{
  "encoder_arch": "vit",
  "model": "segmentation model",
  "dataset": "short English words printed on busy colour backdrops",
  "train_examples": 90422,
  "image_size": 48,
  "crop_scale_min": 0.8,
  "horizontal_flip": false,
  "color_jitter": 0.1,
  "num_classes": 27,
  "encoder_norm": "layernorm",
  "encoder_norm_position": "pre",
  "encoder_activation": "gelu",
  "encoder_head_dim": 32,
  "encoder_fused_qkv": false,
  "encoder_bias": "all",
  "encoder_qk_norm": false,
  "encoder_parallel_block": true,
  "encoder_moe": "soft",
  "encoder_num_experts": 32,
  "encoder_moe_every": 1,
  "encoder_expert_mlp_ratio": 0.5,
  "encoder_slots_per_expert": 2,
  "encoder_shared_expert": false,
  "encoder_patch_size": [8, 8],
  "encoder_conv_stem": false,
  "encoder_layers": 16,
  "encoder_width": 128,
  "encoder_positions": "conv",
  "decoder_norm": "batchnorm",
  "decoder_activation": "silu",
  "decoder_widths": [64, 128, 128, 128],
  "decoder_blocks_per_level": 2,
  "decoder_block": "basic",
  "decoder_attention": false,
  "decoder_upsampling": "nearest_conv",
  "residual_init": "scaled_by_depth",
  "optimizer": "soap",
  "beta2": 0.99,
  "lr": 0.0053,
  "beta1": 0.9,
  "shampoo_beta": 0.99,
  "eps": 1e-08,
  "precondition_frequency": 25,
  "max_precond_dim": 512,
  "one_sided": false,
  "adamw_lr_other_params": 0.00085,
  "grad_clip": 5.0,
  "ema_decay": 0.99,
  "steps": 13300,
  "batch_size": 256,
  "epochs": 37.7,
  "lr_schedule": "cosine",
  "final_lr_fraction": 0,
  "warmup_steps": 1330,
  "weight_decay": 0.1,
  "adamw_weight_decay_other_params": 0.01
}
Rows from block 14 of the encoder of a small segmentation model, named by matrix and row number. Rows with one number within an expert belong to one neuron, the router's apart. Each number is 500 + 25 x the weight over its row's rms, rounded and kept within 0 to 999. All counts start at 0. Numbers have three digits each.
After each expert's rows are labels from the 100 images, of 14848, where the router gives the expert most weight on average: "top examples" is what is common among them. Only what is clearly more common there than usual is listed. The data: short English words printed on busy colour backdrops. In brackets: how many of the 100, against the usual share in percent.
# router: slot weights (encoder.blocks.14.mlp.router.weight, 64x128, trained with AdamW), inputs 0-63
# up: expert up (encoder.blocks.14.mlp.up, 32x64x128), inputs 0-63
# down: expert down (encoder.blocks.14.mlp.down, 32x128x64, transposed), outputs 0-63

# expert 12
router.24:523508482525500508506514525497473459487498542518497484530538502524485548524477492486481483558530500498487514497506481471535471472478471491494517460544485498491496487506471530484522481526499513
router.25:502463501529473529529497503461509459492506543502519506519542530470454514479525467482446521516519514462541503480516494496523543476496514469493492529502482456523504471494513485453493483521482484
up.2:474478496502516517463483522518537465480528478519477536482480527497549507487522468496478508508474490498499497479524529528575509420509485485467570502484482497476502497482453498503454529494492488
down.2:497502497516501493530474499489441512521507501498520453514506499510489516547493532488493492542516508499512481539489432492511508564501482519495490470435544489521471485508533487465483498550480512
up.3:523536502555438535538498500536469509464493552518518502493512521488479530480535459473474509508488521510506488486506486516501485489424520483491470518468487519535534497515461499485491506471488478
down.3:480503512451526487476511540487533486531521507507486490514498485493492478468452517516529474454506483506512491491483521497498502523552478516521539519496531471465497478515487487513497526505512532
up.4:491491532532516499507477493485523547484537527528518503493508502540478523508528496481500513529484492475523521498492564493514569483493494538509488534493487512485544464473492509504465483449473468
down.4:553488469489462490465516505514521443561483487501500462524475484494516499497497502509494501480493529506465479481470434538435450471517494487496493482507532508523462506501489515508550566485487543
up.5:505478526477481536511499468523497492468534490488502520477513509537463532506449445542479452520505462483532475460525513506474487475500521499492526470518433477512511508473472510516495500478509498
down.5:488464503518524504476499515475519461475475519515503493492514469467500501505504529456515520511510553508468537551527491492523529532489447452521485505485567539504468491534523504515494506488497473
up.6:494471488471493492495526514480527516508490538503440516502471480518474521506493454514504506517525461515543489509533482516520512530554500545460504497483484514540518495485475514492481513543471510
down.6:510484530517505513504474493483456470493521480482519532462514529493543515514483481516513494499481543509479484504444490487476516506467504448555481527524483505501487498541539479493522505475520506
up.7:461537500479494534510524504448548498497522499501526515471530509520476488528514485485508482479537481467506490498571484483471479499459512557506450536492499486515458497455486475504455522528501489
down.7:537475510520514475534464513538471460532509534512486513502511472468521514499488509515492517495499499533461485503451498529478523496521512464497510501512495538506549507526508559503541464445523509
up.8:522485485508515530466528513543478452491442505455468471508489492515513478507493520535455468442466512514457514497539516552518492473459472506485529500505545557510514488472428531499505510466513507
down.8:508498531516474497530483526494533507514537487502534485534484509528502525507515488491491515541472490508560503508488476473525477534528510492507517488414496448483467503548569486497492483517454521
up.9:564515491503472499499491497487548471478507478488514499482535478521491537515492455492509542495546461514533475482517522498458508493522459482494487510497510494510532531469527515525482485498465495
down.9:469444522509524486507506502494446493535487510523493515516492521468506484465503516517520495513454516497506502545463490526461504507500517493511498492568514505496477479503458505477492523522524501
up.10:495531475531524512514490473464486484514475527546490484500504473517493539501533481499525499495512468508458498511499514489494507519534537478516479487502504514549488513423511503516461480457460485
down.10:514480555470466473491518525532499497522530487460520467484505520465492511501469525521496486495473521516529485506475491534474485492473505517498499514535514517446480510571473475514506525515501517
up.11:527527494473488459505495485506545482485502507466523489521497494492474517526530474491492561510511508493512482456516506474521501503445515470521512523526472489511527510502502518491450528488562464
down.11:467462513533522531533486489501461536507511525532497531464500522497547513491455512507513448497475529512513500556504479497464494567539497472476481479519514529523456486507500499528518505520481520
top examples: grey ink (75 vs 7.8); bold (72 vs 45.7)

# expert 10
router.20:473520492523503475462549490499528467534507524497501503507509479504456474502489484510569488476515462504525490507499486466490504503503502527486498527513476501531490470539485521494472507478546523
router.21:526545509487475522487495560473523521468495515516526527478493482518510507468522499469490529505498492489482465492469495443541508515543513522520517462487521474503451487541573474473494482552478518
up.0:512511511443425545474478514498513495483554521533494475521496482513498481500549504495495476514500522515511444478494502485490526463503581501501422494484485450517522527444498525486493506481509495
down.0:495485479535544459524500509508477506521494508486502507498513530494478514536444520483499541489536473493479520478481505485474455499492430516510570507497524529498515458553503451498515487525497492
up.1:475496532496500487494499502482439461512505494476502482494537507519491511511483514552548503479492480519483517521448528453493490502510539549493509475496478466483522466531504519460538497486467512
down.1:505519489515496503489487497521529520516473458514523511519441469514490499530503497467451526538505510496521508498549507542513538455470507460509470526514543513498481524502511457491460482510507482
up.2:522510551466523526492474523477495471509510518485486532531530488532500515529502516480465497500495506523537455461527509481500529533502497496465498506509504535510516494514498512516562479488509456
down.2:487449477547489460505553460529519551484470492502552475512495522492499500476510512486516479451504494481485526530470490479450466489497524502524505497506477445512506497503481477506489507523469547
up.3:514469460477501530520518500532535489505520530509492482468426501459509477495511472467497478488516484552483512509487513504538463499490431475498516515493492501539484525502525508481509492514528512
down.3:469532502503504498494490506479484487498465513522472547533521508518504502504515489496504535534456504440531492500538518523492547515520528532453549485495493499466490489505474519514480511476458479
up.4:494534496474518488513487511521526446485498529507502489477516475493467486507473498525486495539535474516485532502468560487529529521509563453466490474472500499531462501490475475481532479503511485
down.4:467472494529509507470476494474464529511505480513526499500472507501493503495486500507518515458507519478504479465524463516472494459497473510499508533535499498476517483546545509479468467479491500
up.5:482520489508470503472482535514448539512491515504482479498495486492498542515500497522481531450504499544460505496515474506464500522525519502527467468474528528517526503427511517456517496526481497
down.5:541486514492524467514527493490554464521492493491514511516462497496494467469490510507517446532462493472520495482475524495472496506460483520501532492568479482453506521579491480517509491461542482
up.6:497485467524486495471536501492492500462489504490494514468476508465495569481508466480492545560507487502449445513538511494560518532480556508457500496487527499517495507488498518489503522471474481
down.6:528506536501506485499465471482459506510541490514483494536512527540552468476501508497496485481493510504528539525468479524520500527483455507545533438504485476443487489509473490483517448520535478
up.7:524502462532499510520489499497533507474485535481532529478486490467454506499506447515508479507471484520537487491509486512533534516555502486489512478510500510545541487522538486489526502508514487
down.7:516509560455502489486531488506488518530536521506454450527518508516535514498504509512494491483506509461498528544474514470456495506467471492505523523508501486467468513468469510510508520517470524
up.8:514472513490504485489512526519510475507544503474510516545497518495508481498537514506501473494506513509544485539454512488521501521523461491470531508485503508482447538530503513497542484508504465
down.8:462526477492540492527484487491516541489468497536522479493491464496461494519449524498483519497478477511459507489546483524504516474484543511516471529493494488510547458491482498480401523497508527
up.9:526487473498506475530542483522479520518502499488554527507501488491521479493438488483523470510477514506532493494516477544545484473501479503513577535529475481502516491531527504504508507508495534
down.9:502529528467519543483471491486514493507535513537478495481490511528479475504572490466498482479534479464484504549532519484493512522506504470486472488474533532497483483462491514501498499507489496
top examples: black ink (32 vs 8.2)

# expert 4
router.8:461479495522482475485480467474484527513520532500500541478492532550473543487493518523503500530449484475502519497507515560496529459547514475523470495518505505515469476502516496463523475503516512
router.9:470544496465487491518502500489545523464499460471454502492545499496506531497516520458486471488479492513519470463481536509510505475465518505482471470498479525495464501509550526482477502509503492
up.2:526495482501476541566472487497539518492480489509499499507514523504515502515486463451549494463520463487504497500524514461495483489489507500470506521495482465523455500475476501546455550515485514
down.2:427491517517534482466502500505478481522517521468507510493476491469495487495507517504466534527496519520480516505503463537478538497524549518498493463474505536495536532530523483452532489485515504
up.3:514533548474458529530458497507494517486491492451497511489525519534455514529488499527469484545500504474489513513506482519514509518485526510519489478497519541543544495455483522482479468472456480
down.3:509458476532530492469552496507499484535485530486503480493473496499528497487509493459521515473527521561522467508466540482469484496519487475484481504541486476499475515533526488471505488514521520
up.4:485495486498530494489538502496511489512498543497482578546517508481496503491502459511461487541479525469519472476476478513513521469478508491493566487511462515477491444584514495477528505509495490
down.4:522528517485462502499506502522497498504499481480519420462518502526520501486504540473506513454507498522485532519533517526513492518496528483505466514502533489524536511405482522518478494489489537
up.5:500448492507529477518517503513516515490485512528486492497512495466524521513504455512512489529511498495478533504465492505535495534538519519496474483478520478536487478530539535523479478508460455
down.5:497517498492460528435491506477458501494516487480492519502506469504502476506513561511497485514499513532534476504540481527470522467448483474481545518506479508462478485456478459474499516483530561
up.6:499484526524485489501502511564443518544476560503506467505520515469511509528469514529496471472482502566513511470508494504491475562548503490488482480460500524522459515462522534479486513496500447
down.6:470521494473508504458502496405537503485484467513492520521516487511475489470528540496506475544530518513520486503452510509498522485431487532522516509522495456479523500556478462518476501490509545
up.7:492491506477527491537485522516468512489521541504494492477503501481488471510495483506546507518516497498529520487494464510509554564521501489530485481478454522511489502509461567452534462505510480
down.7:506506516510473518469501476501531492518485492512480483527509467509478482470518520481462487505523535527481475539493536497487472432451505535484515531561525465514510490507517476538466548510479521
up.8:513534509451474510517508498531536529461542534496468509484502515488492524505508490509442509515542462473526511506533533527486506502489478526510451521495504499551483500431526495491523472495537518
down.8:512481487514531499481475518479467468514482476521521490522497490527496485518461518478527502469509533528461464535458491442456470488504534462521532491549479496493536488538469481508481476489469495
up.9:529479537493491480521512550516478505470497505547452528497483509481510535526518491468500467493550497554512511492473523456508512514522488492464467474474500518478468496491525551487536522510429479
down.9:475533486522488510484478451482519543543488474461516481494502491525500503481488522526529518469472492478460475511512490519483495441451537536497521522542507475499551525544467467487482484476565500
up.10:513518455484435536505458487451537495540526503514532490525492484474499495514535481504515519540479493500498459512492520434528503508494554512500455501485503479542507477478484487453511466511508461
down.10:499479524488560451504534483528470512473484549490498486471545490524471520528487523518512500476530486521500530494517498535447486483494476491481530479547504522461507531489510495549479523507489513
up.11:477506471493487488512503477475484486488527499494464545535509534487482525472533466433499506542524486467494519464488550461492498481480504514476539570503477474488513496551500503515474484511493468
down.11:481508480511500521524493519531503521497476494531537459486470463483535470504468535496455556462483512482479509511527448540537523469495538501476480425498521530501538492488477493474517525495483543
top examples: grey ink (52 vs 7.8)

# expert 28
router.56:515493481453499516479487502489464538462520480497505485491511519487502541539526520494464534479464493518556461517491452554517535512498510480490514543481477497507521488467479516523498519523476522
router.57:534520523521468458489517529513467525498527495442489547485469475565500500483535488506481517468467485543463496485517492468536508485548514475519543454537481489472508456518514495534475503509501481
up.10:500480497506547479469533496489533533503498519501516491504414471537518492470524494483527490493523488513512488469515509493480530457460495548489519523497457502509515518532492506516509498474532509
down.10:456525496498486505496484502520477500508515488485486500518580515483474494494523515485494498495502507513488512537533486517533486515505499460488531437480532510521477435464506509486521506542484525
up.11:527551507491470517458496505479522521466553539519481510480533495489457514489555489502515517522513477508502463503495467439456500509489504528491444503465509480531542478500516486520511526469460481
down.11:485475492499521495487450494479449516521490482478506480515509499478476478517431506517466495483483527492511529487526537543477497505490498494511523481557506505479487508496457465473523494562524543
up.12:511482476514512477497514484507529530474473532507516467509494503485507476517489497508506504539495477495459542511533460475543465545497501489502451541479497469538511513512529510437511485451464514
down.12:513509500501437545466488517494455466506518474487490543456490480520482514467486511479495528507525509471538453523481561542495515499463487490500565479517508512499467477471475454535524484531517497
up.13:488509460504469533520506491496533525508529548473519519497494478504481529461503429533492535559504483533470496474509507481468508462516507500477468481473465532531535493490488495516516455490493448
down.13:502490553479544468449515504478498510495487491521454476518511469488490483508466564443526455487487519489531491514528513477417489497509501481466540520536514458479465479479503469496513494512517544
up.14:493507500517523550517519515466460462498502510510472488544526457474493522520484490451481467490513505470498506491500495506519503522525496550535523522504501479541502510508473502512549473498494479
down.14:479474506496480451502509507512495508497477507503504486496500540491484511467527517529538520517487519514510499488493511451487485467489488471496505489558520520473479533490563521538449512492497499
up.15:502489482509482509496489470452510510496497500483506456509563474532448528509521464522497509502508478489528484484476504496484496549485554472515508501479512497526478479489471456483532493506501478
down.15:505535500479495503502498514553463484509487510522493506484451512459527495529455504483530490523497528506486519519512496470448517455518480513497491496559513544455524539482561492520497519524500512
up.16:457504486504522522541494477477487514545486534527534541493516507490496479490532499528494532539520517496495505515471513502532516510488541531531496517488499497530498512483505457495508527466489414
down.16:539468536499485472475505498516469482466502479494494468503490532495506535499473525482497475487492467503487487518543528495459498513516447453475513464511528506509478472476462476491520448480528567
up.17:490481479446526484506461514520434522528494491480501519486474477563479492526534501529561455434465466530470501518502490512513489538546537511501487529485498494512475498506518549491517519461485510
down.17:514487507551472524519554520517542460472513490489544459520524516455511457488470503486464513533502492480548474476474459534508543462449477506509517490510503527510480527507516448512480480532514484
up.18:454480502493507494522545515504524510502490506481532496515476511519498475484506514477498564515500497459522513475484502524486464488518479509478520486493463511498507483505486463495463512517494485
down.18:539527464499543494506485474482505456506511461523484526464503487466489504493494496495506430517512506521522497522503485511550556505518509499478534515474498519482490499513514541523519479488525527
up.19:524436499527476509475518487519510495501497482484473496511475507492523516510524470516480533501501486496435497514543487517592524484482507516510476518509491515555531526461481521463459539515485476
down.19:494512518493513493492513531446452471503516502548531484489530522500505494490525523501523496507462539515520532486460551488478508513498455489470528444498542505452440500499489480508527500444505511
top examples: grey ink (76 vs 7.8); bold (75 vs 45.7)

# expert 6
router.12:510490510494452519477509482497481521494475522510496504458493499489480544487510465520487474514523500498470457498520460463475535510495481508492510507521500469514445466506504522497510505539517503
router.13:464526491464458557515534517511472489472489548512486500518527479460453483527530455522509480530502470493543465486477515444473486530540505486488475513554511526503449480526469484501529492497530472
up.0:449470516540493529498526509503500518518511483522498510484547515510484512499442498517508461497487527522517493493493534471496495499523514546488532471514511442459514503471505537480498543523494547
down.0:524539444465477485470481520484496509487490495514503505501447505504538472520555527466504526521482446479512479495528470493498520474471495483539440536483505554496538489516509482501493478477496448
up.1:496507523529497468521511501536564494452490488512492496522457519537447501504526518473521537510474487478538439446522517503486490460485488479483490570470482506491506517505485512544472511507515476
down.1:513518518523499516509497478500508539536490494498505532474550510479542513508496508523485433452539501531509534485498474527494500543526510472498517446477507497507496470472495523466508582531510544
up.2:489479504524456499525544538499510521487514496509467486511520496509478514527501471479502516495514456482499496487504509517497525473523447521524497477489511506504553498489450501494572501495471487
down.2:505508478474540485458487495479491475492540496546518493511429521468521514454524511482465505550492551531525498489501526509506484505490495501518508468529473524492450502519485471493482504504521501
up.3:477522451504445529507506514465530501530499488536494488502495529495467497541529486456501480518540490473505478472527544473510489515494499469470560530517497494497479496491499500546501518501504513
down.3:486511506503518509482497488569512499501534478478508474483497490471507488477502510494500529495472525488491541517514480546487453453494510471498457480515498538484512529507484439462514512491506559
up.4:536475450503513521508508487510522513488533529510462505487477476531484495509508455465522451486496461498492473523479516495533549512493484527517551561494514461496475489487464499528543513513472480
down.4:513531556473466514465502519507484425535491490484520506492484545497516506482495532539451524525479522489486522490512456513467477474488498469489491456485510509488521490511494525466486515489494555
up.5:495483466458492488463472505463554464518484540508476526526488475484520470471544510537483530541506505477468487504502523508476466516502475490487504506460505491501490496465491535492488488486546523
down.5:482527485547516481513519495511493520498520474527536491489495523495455540481514490488483478488511521541492515494497499517534508466500469522509532485472492504505471486561471491498536517519487475
up.6:497463485468507460484470531498478519487483443476475547508467444556498496500504475478501461502511476486469514487495520498574520514502445513500515491530499504512524494473488535530525486500487462
down.6:525511520488512529516501493500535505494530485523496479528506557481503492469509496524522493456489520485471548511526502516527512532486453403486531445534540513468436503470481536515540514455491550
up.7:498529502532487490515530531511507530438480545530464508475452519442521518458488464496508454513516487499496525501536509498487496532471518480504495483494506556512482494458508487485469497516497478
down.7:544501498520524527483473513453496479506534459445532497526513499572469520539485525502469518478476554497516488514485479509515509428521484518505503548488485459495515499505484502499518453476527521
up.8:505433511510496529509541488483531496543471534512487513552500474505479464511493527508514481519468500460527488476474546468494515472495523533528528547493538453460508529535496516521530500512516485
down.8:501530472538487485495470487521475534469499466521490517472456513547488543531471492491507525494561462519486524532556455510480514485495499525468466455481481560550501462468490477472499485491483501
up.9:497523497505453527489535533515521511513468485528486497531480507473489533496485460520503476491527493513465503482511459484527535470486442530489496470500518502512533498447470511494522523484515476
down.9:519483493484525493442479484453505491502546509492509523463505510460523488498499510486516524511488506502536523504509562485505510526549520480494547476504512510488464514513493489507521520528511516
top examples: sans-serif (100 vs 57.9)

# expert 0
router.0:495463483514495457504490456514477512496536472446488531492507483499484547491501496486484528542513482508508515484473526532514497484498522497506513510456512503531508513469492517522477513483512450
router.1:519461530491478516466473479516505522500471471472477512524504497528507523484495538488487492526479492503490530507547535548549483476495477503514501482457484520499534539441452492497466504470523495
up.10:500476491530480514477542520524513515475505489513514501496460514465515535521511490485511529500501472535452505511534500491548498499524508499529447507475476497559514523456460496462442530539490500
down.10:503513480484520495506473539482451482512523489509490477496515496547508504500534525531509482500494548491517480495466512505469503522498493510490560474532550518448464470495500459525529475476504536
up.11:510463480483513455509524517490518490492557530500449493478522491463510484511509488468494538521537515501505499496467530478503504511494472492497527483505472472526511511523518542497492464498513473
down.11:511534469490481539486484469499454480482463477508512489515481481510492501470540516530544473467484490447539486510536487513512489499462497556474506521545476533477508518471472493473495506460457531
up.12:528471503472515554542485518514503524480491518445518484508517516496479489497480447491488501491518485500506500496464503481429535466532528538507484505550475521507526503453460488465472464471514486
down.12:492484511457499499448444512519492502486498503499512507507494517512525510516503487524473470538511510517499481512457489499421461485484501519503481462565474479473512503481475484493514462455479507
up.13:519473502499551543479529505531538470474495516535501511481474505528481510484519450509494563501498483477527429508481500509513462452461506510512470482475495483489484451538497510476497522498475509
down.13:478521510457494440496489526449480502507508457448517488511510471523528514498481520514483461496502527538493520514503494491510547539544499499482530543504510506491489505475531494526506516489509511
up.14:507475500513448480482516506499501513500484476500472531483485529540524489468497483494487534547469485491469518486517522551573497438463469456486524508570478510475479515529497517475519511463496468
down.14:500495466512473526467553523513457506473496501529495439478473509444504490506511459474513541527472507506497506475505509510533495493456486542507449482502497528478498507473472509525476483533542479
up.15:547511480493522491522454513485462542440502503463502490509548466501479480530477477471489522464475459478519485498507497503517528540529490477539498502505535489527489510459498506472585521528493487
down.15:449479519532469528463489471533505443546511509497465473547487515478502514492523527514497512498478526503491509526502490507485481481479489506512523475554461513531480489528515487507444457500521490
up.16:477499519510496520523487477497501510515512560505537509508492482474483484522514488534517490501490526506491488527482507550493515490481507555510547504533513465497517513476490478467499451517464491
down.16:531501496494506498466487509512499508480521475508460436536522504542497501494515505488491455482506476504481512468514514509478485506492510491510472509551502480492524468493481490516516497490522510
up.17:551470516478534518530520527510489482543531476514516540507497501463460464494503516474517484490498505503470498518479534476516500460507428486502506522541496496477470511526522512483483555508511504
down.17:491480469475527479523485520523502468495490507460495486492507497520525496488499550511515509519449475507475519491525482508505474516483489527486531486549516543497535505465490509488508453453450513
up.18:487517481473501506494486530480533524483502505492464424485524508466508513490541471518498479503496485498493505497483446480454452543486505489484428539510508474516517476512506513489453515473497507
down.18:483498531525495504523478525538503512512476495489507484519478431511491463500484505440484504518488499483525507468495525529508549449487511550508552453556451527520493496526502486515489486547498480
up.19:506479477502524501487526519541507472527481504482500495493513496476461496513528493495533549495510493459489488489477467522498495519543431491506519550511493491483505519539456451506537475483499466
down.19:492526528542464500505493487472543514509496441507494536507500516496451501477482515486499467493475470507529521523531550486465492474494540476468513454486473528475511509483499499516472554556471526
top examples: sans-serif (97 vs 57.9); grey ink (27 vs 7.8)

# expert 1
router.2:486522526474521502500507459460548499462541527481528502501517552485550482522477475507516479506517542525475567530481520493508505496509471480510474523513472514456514497492472510518471497505501534
router.3:516494486531527468523525495466543509477541513533554470515512500499552483504456502479522519516524531506507505491492508489485513467492476504529517533497494490470490544534538479471481491523545499
up.0:493496527530498538525491471550489467507498556501459514521546480487501530521495480452520500514483495444536535509548485534522546473512498506533544489503532544517470504503508491530516476485495506
down.0:523471500469498485479519549455502513501517470490524417514513529517505456492484528516501490488501485569472469472440512477461439545461521473497471513508497489487535511465507520469479511485480511
up.1:487490510517514508481483516451475538499470532476519539491500498510503464461499482493516505469462482509500450484463495496515543438501504518467520496507481474519500519545503543498481496471494460
down.1:485530499507493515537479494540534467472519493516500482517514504482462502510480494508481508505571521493490546527523510534500465521442514472529503522472528518493518463449502504466510509531484501
up.2:527514456457487462458440477462482499487478482502531520473510461534517510533488527523486466480492538538501497510517535518485501491519521509524487503520475517487475509478516519514482490490470471
down.2:480460480562507538523537503523498482511506519474522495502488476479480533463487497497498529534521486446515508507469489473543508464479483494499491498499483474519526478501468512491484483523500487
up.3:498534513515481498552509477526506477484502504494446541478505491484475511515479472533533532505501465472480457495519505501529546517494467466509480525485479515504525532468471524500531497472469475
down.3:515451483486515508466452550490475500493471507513539449523517530513532473490528485487477487489504493527493522490474484499510472527461498533513502485473529489450467459536510501490494508523513501
up.4:559513532527503446496479501499489504491465506492513500519506507479498504487502490512475488499466518491521462495500506477509514453482507493524526514494460518475501521557481543519475529500523486
down.4:463481515455502553503503469497487472509524485486520501485493491514492461552509487478539528529562505492490534504504485509485500503496496514471514485494558483550507449456518495468483468506502476
up.5:522535492489532528489485473515516531473495539509514445484506501464486511505502472505518538505504464543518471476480489505404472513540549501536447496476507499513495509508511492502499452503514530
down.5:491511505463492478486496543494479495558520462490471488505505473490503494478522530489492467510508519511533507511502508486444470490483500503513550443548502482479514530515516478530511530497496528
up.6:499504518450446498507511525490503503492516481470477531452453490527511474501533496496472484470528532513512507526538513507493471447470494514513472539505437482515491504541505527498538550490491536
down.6:498500459536537497484459518520497484503532488497535485540515502501513518490479526473573535546488475501479508481502471481554540457513490529481523466486520502475517492483500494503508462517491479
up.7:456485525477498501486499523507507505512471455470486481509497480515500517515510446462534492513484469473520486483496526491519485483528523469489467515490495466476482496507514529514458550523487457
down.7:512520487529491501514486508496476514499543542532512491497498502491520482461503525480467543510533502538527479518465468538531513481439475512522510520500442504489505494514486486485501498488467540
up.8:470523497460507509491527540470452534517465494497453537512463497502499489505507456466549475487537502508504493523529506505518492508502464510486489504509452483527482518540479486553480568520470537
down.8:524500473535510480525493474510531472459540483504514490492516464522520568484471532533470551544460506518504501493476470494489530491477526514467536505478516519457529508472526500462510440459559513
up.9:505551504509485517496543451446507481492511511498473543523565495499496528499514478496529503541535475514485467489540512507527560537504554500483498465499511488531496504484492479477506527469491516
down.9:524451514510518475491481514533485481479481501494517421476476533484530498489531520478491529507452499479501511483448517517477472490496434479525506528509487542491491494522503488538474509498506497
top examples: brown ink (64 vs 7.9)

# expert 31
router.62:506513507480483465455530510514519472470526491503465488525510539475566496509502472482480474541457541506514473536489535542462523464492482485486514475530489502472504504487519494517492505545501513
router.63:501499496458510526526489483473522483510503531496495507494501496473548495465462516553522497471505494523502484504454500489525537473551471525489521533509489509509521508508523518499477520513558477
up.12:513488510485471500492495469491475501490491521448453520504494448512478537543481498489498548492489469535528466486529491509478539537498505502482502485502480508541554523499507485463511477482532485
down.12:497505510511507512494521533504547464513467520495526505526492525480507468468545489478544454507497522503470505517461502468475488469496469474528484499553531503504473491504514480534498511534477515
up.13:447505466466479488501519523505510495523524552489541533493488491514531487488511561508468486501493503545448508452513531531450495474529455561539516512465460492501516516490481500498512518507525502
down.13:553482525552518484504479481525521480483495476512455489499546487506469490514459470487478508504516527449519513525496446497555492534486541474478518516503512478476499483491542531492498480507518472
up.14:507516512521518466492513521471540519487477495503497483509529478499520528504512481518451494511485543463539502528514512478523492503516509512498498486494514545527459493498477460511441492500496467
down.14:499486529446496535476498491516468510498523532501501505484487534510483473488477512531541494488510461498474439481466491532463512516487463481520483534536510453515511517455514505462488529497492538
up.15:447465497420489504522507524485536507517441495489525517474535480506482494509493526466513503442468484494501433485509516516524512471509443509517487531520488512505498519504519550502469533489495463
down.15:510502517525503503492503466515511512469503548494499529509480533499508493459514446539502476503523485500499555540507461502486498551497506472483534471458502458495484462516500477509521483575453515
up.16:468468503529467499476526520486523529509525503483439471515485507496489449489483496516493478504511506523508507462493526493424461478482528518466488516485482465510540557483496477496457504540495480
down.16:528531504484527486494485487483491486478461470502539517467524486528523580538547532454500501483520494505531486495514502501534485504499453514520506461505529492493458419497505521493540501473462493
up.17:485502481464517517503476526497529492541510445534550506511477528505489480512511525520553504466520478497485484514506512524505480538548500522533508448492538503504496449426526442504504492475496461
down.17:493498538514503508502538483516477529465523550482445494512510484493531495456471475469447495512473517497524509505484460518538506493476483475518512542477470511456476544576466498478520488507498515
up.18:516533534479484486503517521504487534484522518498502486489507502490456539508491474484496513477524499528497513510472494506489543471522535528507494432492476490506502511428501494511512478498510497
down.18:503491466508531468518511459466510478515483501508478513493491503537510488454490532491558480497486496527527487465483541489470448525479480479509493514536473503491519495565487490504480521505470493
up.19:467478501467482479476452499466493439545473505494481513496482467500468467526531497490513469488472467474467497521525474520523512520518509500514491516498512525513497495513460523503455535508453485
down.19:519516519526512515510527519511498538474540483502530453516496521533507506450507481539502497507512504534477490502500509485511494516470483475522480472557540458508448494486546452489523509503479512
up.20:506495530418504494483515500503514482464516469471563546498482507515497476529439489490504521523472511535525503503496501556512472480494519491455516538514521478480482491481484486470507542440537503
down.20:510503451556506513507509480509508483523494518530458511498508513470490481495531499501523504506458486456446484470532480436521528499519469514562482496519485531516527548479466496494501473523456499
up.21:488518539485515506494500515504527551467526504529461506498498508495536505446493487534502499525549486526482502523500477525484486446512490540511507479502479500504513489491488525486449543484487505
down.21:513503510496492487493494495494482447513497496461521467479525543540449503527506479473500500516455488508529469464506515471505506526485516484481483534543529457506469503494537466498494478531533500
top examples: grey ink (75 vs 7.8); bold (75 vs 45.7)